Rows from block 7 of a small image classifier, named by matrix and row number. Rows with one number within an expert belong to one neuron, the router's apart. Each number is 128 + 32 x the weight over its row's rms, rounded and kept within 0 to 255. All counts start at 0. Numbers have three digits each.
Before each expert's rows are labels from the 100 images, of 14848, where the router gives the expert most weight on average: "strongest on" is what is common among them; "patch colour" is the nearest of a few named colours to the mean colour under the peak. Only what is clearly more common there than usual is listed. The data: procedural textures in two colours, tilted and lit.
# router: slot weights (model.blocks.7.mlp.router.weight, 32x128), inputs 0-127
# up: expert up (model.blocks.7.mlp.up, 32x128x128), inputs 0-127
# down: expert down (model.blocks.7.mlp.down, 32x128x128, transposed), outputs 0-127

# expert 12
strongest on: pink; pattern colour: pink; brown; ground colour: brown
patch colour: pink
router.12:183103146085069092087125113130187177132123173165152118085056086087115165147178156129152152086107194108108065140130093152161146086075182100128124142089121160082133190072147116129133171132106087171117081106134061105137139118128131138123093156129151151170194126170056140104111121163097125112152162139143138089107109150105140109088142083127160129100158115117158129163185144157133152165165
up.2:090167096114103119146134112143163152098073095146123107102145108164149104127107133111180172173118152108098162133089148081103056156163076143152123171172145128120191178164103165085130134131114170149203115132192158112073068103101130109169156099114158060120148206039139118135141122121149134091139133156159145128117188118136126085085124090157121100089099113109180116172144163131086129108107
down.2:138068174131134111073157050156137171163138176129135116113127151111091153120121108126143136103096125129159097130131089158102138101139154128159183115105117176159061057142070095168159124128147090116123167114076092138179194180103130103106110169108084146201107094124049092103146138103112150147158140161132126130171132096081168151167170107098132142182154090121105126124120136105139145092218
up.3:132110167161095152106095102133138143128162196116134140107049061083157180164164114105140124098112165147137060149115111133194146115065149065109114099123077161139170165070146099132156122118151089174065107102100114145140166148113077194123078185165144139110161098188086105113131108160128174126130105071156116159091116141064128136129122141150124143113159128122093136131151111185178111140159
down.3:148159117163143125198103170130058062089080109141108075168156150140117089125102131162103116146167097106096179172130181142095147156135019150096109131107164109093119101105138174165114074131136213145117156163090186140149124103126112136136144063141129100064069149122160154144128168102154098179095131145106129145113151137158138143120087189176086131095098134128136116100099140126127162134102
up.4:078148105116095164106116118131142148068081109150116133119155100167176095106096140118171161149124175108086159127091123092108066135183081148162141179187141131138191182175099147103140128123101160141199089141201177097082063102078106137172136122121146069114141185044130127150123132133142168089125110140174139096108187115116137104090152109160116083103123131107183122151126155133107146120120
down.4:127060144127154100088162047154140167166160157116131135109138160104085146116120120121138146120121110140184094133140093167097133092129161116157181106124097165151081044152072088140145118126159075127125168117099105139186199204122156115103127171108074124185115102119080094105158128107100144142181136172111128159169114100095160140191161098069138140183136097147092129141107137104135125096189
up.5:138109178171079158123100101134142147122157203096136145104048057077151182163155131127135124095103151137141062150106108124183138138079159065117130097130087168114176173077144099131152143106141091159068116103106113144138163138113093184109037170161165149122162099178075099117131113157129159134115113089158116163076104128074140134131134145140126143127160119120082129130160100180167120159158
down.5:153144116154139125185088163128072059079077096169107080179164153147127084118117128162115111148167101110090166181129186144099151147130024155095104130101175107099133110102123170166121073124132209149121154177087172139147114099125103133139159062126131100060085147127155159129134171129147088172110131124102127136121146136147133139113084188185076120104099142124149120093094140119130178136115
up.6:165102181165126132124113104080124108140154176120163133109069071122134162192218124144109084126137103124149087144145147127179154120064163115132142112150081160172150150054140130152100113119155063144100125134097111144119217122084147207143096144112138145122140109152133097089112085157075102171147119093134099162109093138055111164122147129099106115143113111105063165155185104158165117113145
down.6:109172131134122145190098188140072077097061106133082080157159177134150068117080146137103133144160140130071168118113144131105108180138070144069107110133162078076118135130147176125115081130125214139115140140115173126143093091119094120136132080153158138089105170136142146177123165120177135168075133109138139121086159125174145115109045177183126137119120142146178088079108141135125149152094

# expert 23
strongest on: black; ground colour: black; ground colour: pink; pattern colour: brown
patch colour: black; pink
router.23:150118067099155132139070182130194140124136133090160110129109143142190104096148157084141127108176142140104092091153091156113104119097158173117100109087127098124137208104137174096161148153059054105143117122132066103077101165151159134065118153149143118125160169125158155173107204136131134133158150125105130052137128137116117103092083150081175120177088151169165105166129150157115165128083
up.0:127127124129180165140146143108079092111089090133138148122102109141142132120146124084096069072146113165105192129151137075183119172140117181139087095121129131171088140119131083122173117134111134182110098114148123160054102152065099204142078097122121149172099150145146113229139124078166152158096112120202164125129154174092136146158163161122141118153150129132076107096134089112131046128104
down.0:172143095105101129096086160093163129130135140099115081143176145142133087119115153173159179126158103099085036107121119166086154072116094154099150143144154124104132127144131217149096098140120127125120120176128162111190114093147121085133158123153140140074127096175133149061135190172129102090125135144085109054097128118155109120067085101183111133109100132140188132141134153112102226150102
up.1:169140104124094071126130121076230147140129161168110132178101120091073206132114137163171161096115131155149137127121155109137172135090165089161133182094185108060154169113151111134099190108149125113127153094102091139110104072154123119112150092147155115142137103169068150129144116200099032076143109128134124117124089112138114140123118094144117120104158097089101099183149131161100167121175
down.1:127145132174165136178122133171064135185167091091197130135067148108161109130103082088080080135091145166176198111113164111151125148166113127107105130101106160147082099156116062111132122099100115126167123138112086128089133184162128151108088157106106105110126126132170151175145142081152179150155166124094106127156103162111140136140183167111129168070118119150056184143130087059126075089117
up.2:094096113161115200162104144142093070098091063133137156145149094124159046159091130098093144154101155127104214118096156125131110122156089169146095119208089120133126124184107117115133085100111193118150082142193154125137079139150097113175125113090090096092118162131155123178114115131151182118103104122120162162129170179153129095144163148149168119112124173174111138085101156098155084149074
down.2:144115126042125087085181119133159171139124145138099110112160126157109209087162136182219165079148110104129060104130077139118174120126144133128165120099170149143124112116135178163137118129133092139102161139093157123154121087083156136125107126155190169164083113115086128080149106137138073133128141136157107084117163063097112130059087098127083120158126100091167100161146108152115190121189
up.3:104088072083169132162162140202162171123130131116194180067131083173108149123120090142189136151129151075156170092107103126121098104147158128147143133164116188144136145129151133050133133123123091145158125130211071116146110151126172139091165131107151111145168166053182124130129086168135070081184125125118108142148108133102131072115129124088103099138060110143082153166135119119107129082132
down.3:159140141144094152100126139060167111127129142124135137143147106105175223134135110084130159096052082136126132104128149102181176175139106126164136129115123090125115158137134088182124103105121123077138149107096102101084092067051072161133068104162152143164128092208101127175132100153129125158138101122176129113080106119135116181115134141188139098126228129105108097151159111169141082125143
up.4:167083093097159126139167151155200151160142147141181139097053098126044140133156128113198134095122147121123152106118083100161130104115200100125113098112141145107080148061172087098129141113091160163109126124175028149118088161135137169085045117131158134173180139155121130179133079146141113117171129136131151144115104175088114085110139132099152138113121109164086136149151111128143070138140
down.4:142144127183094146112086167078101122147149125096118166157174118131202208084099113095115164153141068122157114095112181158147195124157055174139138135153088116147154111147148111165128056117117121088119179146083165132075133140085110137115125119159108105059077129151158141154127134159180121140100142103097118085105070120102145172147131189150097090131192137103100183129144123157102101110097

# expert 0
strongest on: red; ground colour: red
patch colour: red
router.0:122129083095136103133132124149106145175112130121098171128121167150120143110108107135131128128123163121155128108167128138174174093126145141166109173099144081086163176104198145114119178109113112087120185067156050126096097090110106172115181119191073163167215185120091171157145170136174109096138085143101102085075098115151101093069127139139145056126096158167139109131157141138096147170100
up.5:098069188107124172081086088125084101119137180149108165095142168117066141048137106129116160118101093141128142156142125158093147109142166142149163117115145142115126027115116131146132122152166183141087075113136113147169154158099111095066135118112089186095120145208071114156167107149127103147122108131158157138165177144092164175237107147100123167144110118123149145099118122144124157134113
down.5:102069160127095144115110050155128143165122173098071201106127155104114149032143099086151156120073104131175119147157100111150109104176155154114140122082166129135116078136120126135163095131159147141104134093160088145115131182104102137054095102101096177123132135142073123133153093096191134185131116144183123120101170123082190166163159181076156191132150102129133133123130151171115105144126
up.6:192134168133128091149119114102169151176104111160154068155109165064120147121143179175105105062123146168131102106164125161121154135088175127097150116081125086109030155090138145163143161105063094115152158113048087127132204127141118101100085137151139156131133115145083164136129152141110098187134154111078117063115126097124111167131107155110174157141163067147145084146150110141138185128129
down.6:099160170194141151155078114160098140152170095112174104126103100098162095176128095087043081183109132188158122152144154161151106101088106119121068160097048153181146105105130107110156123161131120111104139090079146145114187153181133127149129158148067096088091120143143108118130167099121194132105147100079084131174140170128126146193147152091129136108123143140084157163133145130182105083115
up.7:142089109089143106152179154131068092175110151161198115107118154100075140101170168167101128064126133109106154115145150129117152144089149139137192108148131125082020054127166088175094098125080170122134144150094141148189141142130128155097066110116151183146122090130157154118158098079094114162130198155120181085140111162131092102137147153097125117079093099148100115085116113113140112130159
down.7:092126169134115179056096085120128128110145136052086162147133117119172121117142066081149158198126115131167061116102127086126108100138124140117124214113143144185208126123118148089180119141164094103145118105160174144108137158143102124162175140137088091100127148164138098088128107106180178079098088150200121099130135142123150114114147144131105134116142136092133154158139189206085102078122
up.8:200093151118133103166152133128158122188116145159163087114081178091070130087161163150120145084103122132137121116161123147114124142104175117097153087087147108090016107077144123144141146116074133140170149136075072163170181138137116115048048108127157170138153131165101164145139123102121104187160169150086152094128114117109126167143105161090180164116137065156138100113153130148137145128145
down.8:092145168194120170103088088128064119131177123078134145131131110109179129129142078087059127201111099159172076125124162137148114113104098135134105192110092132164181096113126122113138095149158106071095152099089192153109185164182140132131141149139074122087082119165145101098131132091159200124076110114120111109145146145117146146183154160103119124101150161114082186142135173187136094098129
up.9:196133175137118097155122135098157127178104116164157065150099177060125137122161176160100103072118146165138107118151147158116134147097166124090149109090133097104040143080136137160134158100069095131174153121050101134135221134142123108093060121143154149124127112151096157124129140123103101204135168124079125065116121112112115180137116159093173157139171061141128099138160122147141163118133
down.9:093141167191136160139071097152080126135176115105166117128120097103161091162144091095038102188109117176162108153138157146141088099087101134138083169106048146174159104097124110112157114164145121096102144099085164153131188158185136138144144149133061097082098130145149091107140155091129208133113124111093104124166151167126117134197147147094131124112116153132070160147123177149175099087124

# expert 10
strongest on: purple; ground colour: purple; blue; pattern colour: blue
patch colour: blue; purple
router.10:133163094143176130144104144140157188132124106063168108127128116171168088129076108120131127146148138112087136126124127132132097132131080133111103158106082108118146158140151172077135150129072123138189144154207109109076050144168094115115152141170127065091160164087175126138122214136197148095154135168070087119134133141167113078098140136172123100090065131156175100168130150097107131178095
up.2:179127099097133133114108131134208131111142110106201113076163087129182094171169155102078140125118136109125084125093087136082078104140149182108139160137068148148108160101091132124125132136079071137111108127166102098214153103166137121148082132129105120130141156118163092148101127211086167150145197113065107069133122163123149105128145121122172101169122123142157132180214146098157133130121
down.2:112104137174141148157127154099094067057118156161136092160131053121082147137109123141099121160119105116148171161159157170102179123083083124170147065178114111134122103084166092171096122154175193110121182131057166130132133091063189103090155096100117100148121082133127125121134154130118073201132108145125164176124099117134144176164087152142115096145142128114066124140128130182138181096132
up.3:089133138075157188160107177122058056078151168112084138180158095085192160048082094125109123095102126142100181161098153108110142160129090129135159132119093185184159150104158130102173124160169154158145125121150157113125103152083067106117143087143125099084091153120140119159130154068173135113065144167188175131143140167145135117148117166117126127113139130118142123119083174136098122146074
down.3:116126142087134133119154132192167164106125142118119088086071139179102123127145164127179053117152176110091104126120064117132100106144187084056099133091225131136105153136100173120130131148108111155099084182106153143160113073128143124152089150096152200163134094160137158095099108116111132122111129096165110101131137068096126163077058135156124180167113133134185139124124112107176167173157
up.4:107135144137129199163075164136069009085181164084099110182139070089193124089127086096112141156125096144123129155098145109078132140125084123113138143119109187171176149108136166125162094155181139155117089121133189143135125148109101130137110107137128087073057127119171107124131156075163147156065151151179153140143146170118151118122130163109126157118130149116130160127129161139138124094056
down.4:122112133059157124128151149173181152071124152134099106107086142177079125110160181140180064108146180116093121145129064103121102122143197065069118142089217128120097170117111155111143171162126112145143097175119155124155112071133150094122109115081173177166143104169126151102113113106102106131117117115155139111151128076142117139072051120125137162182119142130192118097104141115140163179155
up.5:143093094094147109094121131097239187156128124208167159104105142139076134126193152124181132124109119121124135108121088102103102111141176151127120079108150139110129137090111051115130181113077139146142120158153055154139088117126145169096099136101160165137157158088134117152119064208082141125187133124128129095135100112088132146137135090127159118125147082123108115194146121118124102156218
down.5:158169124189111149094162179100112107112162152076157062137139078131183156167114058086115177142138106086161116104115158144154165158159102132132176082178094105130132109113123103136070085095117085083103180083106111109118122168121146123109123165142141050112119110145177101117087155137148158148144130151098138186103101113142170135150110170168136080123164098108091153122178057171121083087092
up.6:139086089083158109120142136094220182136126119204192153104122156162055114149206176118177141088114116126102142104126090102107121102142177150134127086131150126100121144109136060123125150108056139144139120174164081150143098101103137171104084145101155157145173164103134140178132061188090147138215116116105133093137094107097108123129114098119152123135138100155125118160145113116132100158191
down.6:157167133202102159077112168102136132120145122098154118136149090126183154156107074097126197141140096103148107112128159160155200161135040139131150103193081109133164103148136104150080098112140120080114201081095147131089101154106123135096115143146144049092115109147178096111100149160177141138121146143093121141109087121138173137135124145190105076099166086110081146154161086182101102095112

# expert 30
strongest on: black; red; ground colour: black; pattern colour: red
patch colour: black
router.30:139122158128186121133129116142173173141114131055178107098136129173155066120075127130179134146165130120153137090137084152130083125112141171139139091153109114124127169180141183096094152140097087109185147151184088085075093164154174109092140153107145092143156161089127131127129215122139144093175116173092097092112153105139126100112130084120156119160029085179156104179113133112091160101097
up.0:139159168117111188116101126127045151136161121088097134169149170128162120109084115109074101124145135140140096142150149178196154106106110139088113191076128109118135063136149162107150107147149132111066118116114204154183157112187091117117128134163107174093110087162158136077142188056195144113087138123116092008111106147118128137148157146116118137117129167118140131115132136161114153154137
down.0:137055093129122083161114086131153146138084133145106120077137136147087084109123171105192129146145132148124147161134118126059097069100170155178178116161160131164124116154107170159139107140144153143143080164152130144114184142131132132149139136081101146109102124103104133109149112127078114129137071143134144155157243148086138157142156101024168147160073108131133164079104182126152203115126
up.1:107128148112101206111071181115111109151107087118111149178124137104182128124107135172122134139194142172095103145142134155117155059090127146065092134146139102172141099155168169128123116142089126147098091117112195161174141155177126108126102134153118164077087040184162149074103178154125104119076127097141102055114123131083133152173133121117115169154082108082166125129103109130141196137091
down.1:122081100174141076090157073150134163177112123178146077095100148117033044159150135117134125125111142130178122131140138145098089118114143108128141091137119129132076064118085108121108171103118139125163164139107139138168204150153185127109151147100110149163112155113093118089111131071112152159149141165078208146142189120099141158143148125085192160109121111135128161071112193131163143087156
up.2:139136161129135157154140113157016128120177143113110142136119127116123164090141090155086092110128111096148131191173164151167157135080078102100110154061137179121132049123136169143133128159206141159104129126102191153128166135170115120116177095146129162110096071157124141047159145040165103130079151150141111146173128147117131123161134145125060150100069123087131145100124125121103149130142
down.2:075053139048142121109115069128169162137117171120108184089144157166090136075169119122196114130130118126138114129145075086127067057143217170143143158107146120183128126132134157085151107153149088133152074150198104142097166123135113124118152146077084195149162142115115121124132080101137132077135073118160114117148156142105097120146144093060137136191112128136163118138122180138121136139133
up.3:095106133116134208167127137144027080087171108151125155165132084090154154115133084124086097089127158125125179181151170151183153134044106118116101123090085171113145103104168108118149129145196155153092099094143157141126148140145070155136162108140118135117105126147150132079144151055191144123069142139155145151152117186127118091164127188125085124115117162141087148079095152132132087163110
down.3:126094122064095108090142073141197186166118167092119122050145106172122163090138154137198124081105113081100070094122068115119099094172187170120129152098190151138091144158107215129126092157103078163118089154159093111142115118099119131120104165124139203169137120113091145124122097137111133082144125148179099089148167093105140134096121115113139157163123126106175127158138139102131183158150
up.4:097104096131150114135097122122187102119084106206184143153121071111090134152149127103148138119102157191083176138113150103125158125089161125151129077179099134134159161067161044111114153096109166141109078113164054125067099144108112176161155139124103094150170161106114108175108113205112145057140099109134189183130155174157111098138120156159146113105144139170076143123106126130139098150119
down.4:184170101119108145137175199160151129183157108056147091122109112132250208138092149131117157097126136098112098079106111159149164167154112125097104131122122141108104178150135139157142117126064082113095158118098088101147067128119145137118059150159200107136111121151169147133117139146120133128132182140110084066117067097132126116062099156166128129097150132117141121156148074093136103129145

# expert 15
strongest on: teal; ground colour: teal; yellow; pattern colour: yellow
patch colour: grey
router.15:105112108102107160096069136117118190123130125127148217075179119159119097088115120129177166151133084155169107144176117170155085090091131183117108057201130096139187067187123136083162102157155127084103114128123152103116111156157125117105173111130120151102164100145149127098125139184122097082204130100132107112136138111112167176207159082120139118150095096121111119142062122169117134132118
up.2:102106139058150142100121119110144234126102151190175148108167171126085127086114132147108140100106125163126090124116103120143090122114136106127158041155074126154115068133150018088142139119098148135167175183121146123184117124127109141099124134153148133120175115177123125127150121125084185128186156135122153086143119129145110152191136081128111125088131115163138086135063145126107152125209
down.2:139148117155108134162046137126074082076113192097065148164117156109154173067109103121111146172104134105114125189140167145122165149142052110142127186087156116072186164106145165137124138125161122135147162093111131137108101109130089136110147104173116112049136141122098136129106177123164064130110108173135113141075094121131176134092143182146094113078127140115145141107156171163090181197098
up.3:158111122167133151167117121146099066090149147086126086100122085145212148148148097090084133127120128053124138117133117123094133158146085146160110172094106149116130238071090178123126144137107110110139143090162071148090145140107149122092131129110111110142128211028120112175112155096152130180107128170095145162117148126102147107074101180127165098134120142127148137121210159141126123154089
down.3:124114171095104111098159131065168152148115111178162145111168146101122104120114142098191140107148092166127138045113121092142114131122186164158168088196133089167112097172133084118129103107115119110141094178124129117112122107100130108150085152088177143168130125193106142176176070190114093083114124128182152079124155140130095146167146065103125127149217108165103128158108074125106102074144
up.4:146102087155120096105110144145167128144111119147076184169042126136112170076138105114214163128122182126150161140103154115109179145171168077115142162089200165097171128130105109139146172065127114180145122103133056140122076152087105152105127117138165086133125129126131137118110117208170093115137118112151115130126083119093173154042135179147113140119137112083100172132144089126105101081142
down.4:116157133186132141153122094154181135118142166084186092049129083157128124169134132095114132166122107116159102123086131139136105171123108094098144057227056110104111089121114101096068086130148154113105144161134192139126155111138184109125120164120157116135135118113163090130130116105108218144140122097095165209137172145136098104216110109160154127112087133147112119112146126145164076102103
up.5:105082129077154137097118119156096194114127155181139153141131176122100108083162131164125120133118165142130089120075113103137104082132159094128176139122107159162137061095164025088139125093111132153168151184141181130194139120157120157141130175137137113106179119146162136070165106096115203101174149123122137104134122168152074068106141116100082105094113156161127158120091159112110133134219
down.5:148113095166101136174024163117141085137124166097074147128118111116126133092132141101138174130123102136115126163177141175151149129131094163153102138103151112072161183144147190156136122162153160135111100051132098119101077155100091128047137078173117130075119142116100139166104179160155033165123096138146121129096143144133202144124161167132170125137100109089140086122135124190123141130077
up.6:170117123124058077077129101101155202144090136198097156181071200064069153123146142140168163093111185136130104159104140111151139133151143081105111161086149121061135119154131063139127150094110158168144126113088113143154096125138089149157087134141149123151157091197098134128113097158123176134116132116171140104070103150161116127089146107187123148084189116098131107133145142133121129140201
down.6:091141102173154177191079147175113108069129139063130134081133091210160085124138096108095102214156092096155147161124147149121103169156059145121125101166089139096188116135131127145115113164170132122140152144170152108084105131139172133088139132108141063092136160085191107134091181113153136143133124155077107157146133143118156139148131161163080082124052146136116135143107127118118059137091

# expert 25
strongest on: blue; ground colour: blue; pattern colour: teal; pattern colour: white
patch colour: blue
router.25:174137086124142121059122168106167119121154175087126082145119133076168173123149162121108166082141155112099015091098086153116183146108144088139182128088084141109104172081168123138124157122083063122129132113124125090163124180152143157066086162192176102130131093152122130112106171131130152153107147142104154089091109164155110074078111152111171091136155160150152122088129149184127126154126
up.0:088120169128065191137076150058146172138091098194108170129151124119145119085088099114143158171104104160120182116135192123136122140169075143139118078185127078172203092144150094091114106084113178112208152125137134144045091155097101111109152120125120131089161156109105148151119118155155149082144114138112154131130137106098168185193146141140138123100181125110129139122110137164091168108103
down.0:127123089143208123113160158156199114106134106101156095149096099151112107168165168121159050078151118141138104153132075122122105146124176105097106107089147151184094120113118101180176127128095103144118111178081178109152126109133151185137084152106154082136116057156205131117132121070090111155162110099115094113158143120142076173099106146124121129190110134135108112165077123114205075097153
up.1:078145182125091165138091128063120196121079099177112151125146127108134155072073101127125107157120113175119185133136189135159118159134080130162106087155102079192185115126155109083135123101129153145210151123118150152018142158099090129123143143145118120108146173093080132165136125114160142098110101121114153150138160115088156177214167141143111095108158088107116100129119131168088156121115
down.1:173115090155195106090152158135208123085149112129167076146100093155101094178189175137164084085143125100128075169132084137107137139115152096091117130087153151154095120098103096193144134118093096118129120181071166108176124100152166165135097129105156082131137058168189128072129139104080119154179134114079106098163118115152089157090121130149123120170116135134113130147085138130202114111169
up.2:123138099138094207124116173133098110043182136116074158151144094159179121132066108107090124133116103120105173152098145127102123169161074123096115143118132127106170093202089117113123121127176138145138109160170187131148080088117089091130175108130125098088096094186215139157127141136134135053131112143164118164219064141174125143161122116158098132128147186103142140123131141112128097131114
down.2:114093159148169123089133115163181146155121119114150125094072119128132151105134121126146102092096147144174126127125106126134144104135204119079121059130186140188087101144069089143144135122112122120094127123079100113149141188138173113092061178079127161155115088168116135130123104077093132169137147094158143096151166077078170209150110171105197192161152094122111159142080096143183119086133
up.3:086125141147091199112124156110064144077116091160071175126172124177203099100095099104117155206131091115135163124126164130130114182183076150139101100153164087121184110182084085124121105105131143078160182134156147135075053144065147148115164113117135121115123168110154144134118125134146157107149112142146137126134104062142164153131105153139103093116181195112116159074085129137102091132124
down.3:165092139182208098143138143162206092100151151083179088121053104123088094154156169118137056059123130135141138140122088120096129092116189113082128106124151167170084113119108121173107144120122110162090081139079122116177139151145167120107094137080123125123116064178165132158118116084083111162150131107129135154167165129126118189149124137104163183162092081136091143159122117115184118094101
up.4:088137159149081203117126141106057145084113101146080177104167125180195111099090104101113157189138086108132150128135160125150115177190066142130091096156158078118197098194098089108122088105147165093163162135177161135057061152080157138113164108126128131111131167121138141132123121119160152100142104145151142129127130068136163158132116143147091095109170179128118149083095125148089095130117
down.4:161091128171203108129118135152226112103151145095175088139076105113090102147163161135132063065113136130132121148117098107093128111115178108086140105114162154177065102117086124163125142125123104161086082143076137109187163156147165118112088127088133108130122041174169111148129129100074101170154125118111131139183151126116121191152130148114174197169101086134100150160121122112180129106119

# expert 18
strongest on: grey; ground colour: grey; black; pattern colour: black
patch colour: brown
router.18:132132139117197115145131131094199160066077099171153081121132131176079070153147172134150092133158145117083164094102105071106095123170159120141131149153146060138108164117108090117113174126088130141224104189175136136062105092167167064136124142072178104168164146111139135169143121179099132117136097118089140131167165125169090133115117091153126103142134116147180075127122107100114130133115
up.2:137127182160123167137080148092137169138119075112143163104137105118135147157149136123116148133113111178141123165182107147208167121151118106109105117095064120139153152138193106159109161130118155103130212082118154115133139133103115195109043125138158065092136096158111112101134133180150084145162112100043059119053092104141156185136147116139109088155095088150147116147104088148132125170169
down.2:124119107069151161095120173109169143092122105150174146120107105141158227108109132086152088099103143143103166099099136125133177128139204136147102149132099178127123148133134040139157186164103089120084097142135090104130100124156127098120096202154117150149121137181140133148097136143084136051047140099106137134192116175131070116191168134150132117139137184109100133132102091119179104145130
up.3:136145087173142175142134181138084137140129091010161181110117109113165114152124084108077140117138097146166127098166161137197144185149114121123099104133101119106112103178153131146101128114137091093098161065122162110107074164152153175095099102151172131140097057174189117159119188124165092135124135124125108123110087151139147135124166175124114096154131136158049128113120057114116080107103
down.3:077093127089123151115103121131126178142136138131144159100097149108078105109093159140113068096062133160138164122152145121157078076126170147144113118168099089149096073180146076083117119126118129137128077132122150178128159121149114118117088167090081225139202084162120165153156133089138181104160093111122156085149145148096091177214192087114181165132142098135108114135105150123149167126125
up.4:127107111131125146141153127126065013090189136142082124134168072139092158140102144095065108111063062101125178160140131140109148128153106152163117153080108169108091100132111099155149131181174165104073117135147132137167137126112108110129123085083076142145070127146072121169133117090150100134082104166129113168161115146161160166163125159129143143159179182150107148103116148093170088197130
down.4:126144121094130103074120098190119172192109077138157100110172162142193136107090126172153151099149196104125064096068100133118126085145122154096153155133143136149135123150110139107115108083055082115112135141131123110170149167177103140167130164184121141128130140093132119084114151146142182111153177124108114008097169104093138087096133113156117141074094103142178150159099146088128172101165
up.5:125092207133177147123046092143106126164154118156118120169126142114138160109149095116144099121133127204181101183122140150113194108124151100094126141036127154149147082099116095166149153125132124112127151154067151107170181132183122120123121148129108111054080105183101118031164121133113087138139131098076081113162158120104125168153114134098087170131094121121151153131075124131164148124172
down.5:098068082058119153120123186134135106105117093177111164156096134129091147127130165108134119129149171157088135116119079145130191069114233110127112166116122157115117152082174051106157165136100154109105125106126104142189121124152128148147092158145099143154159137159109144100095093161112147087079145089092135134114052135125140080125182131090128117157163192147113158107087142130190115193167
up.6:123076148101125146151101103152082055098157140134060140174177108115103181080101146114108113154129130113135163146088089125062134097178145109126178197094127180125110122108094132124165140129166144122138117157137167163192188126135110051129090112100097118118045126120084084131148094133158083174081124115100088164158114126131167101132136160090106155193159155155145149105144153077133153173159
down.6:119124143117154136082105128188033107163095082138122147167169187107178133081056119136124147114152170135121116124092112125131173091150102145106137130099142183150134110157129087124168086100081140123138181140122136131167117211130105169144127118176111102095104132118123133098141133105163177156143177150155127026080109113077162094082105167121084157080122103153136168137063152086096139118154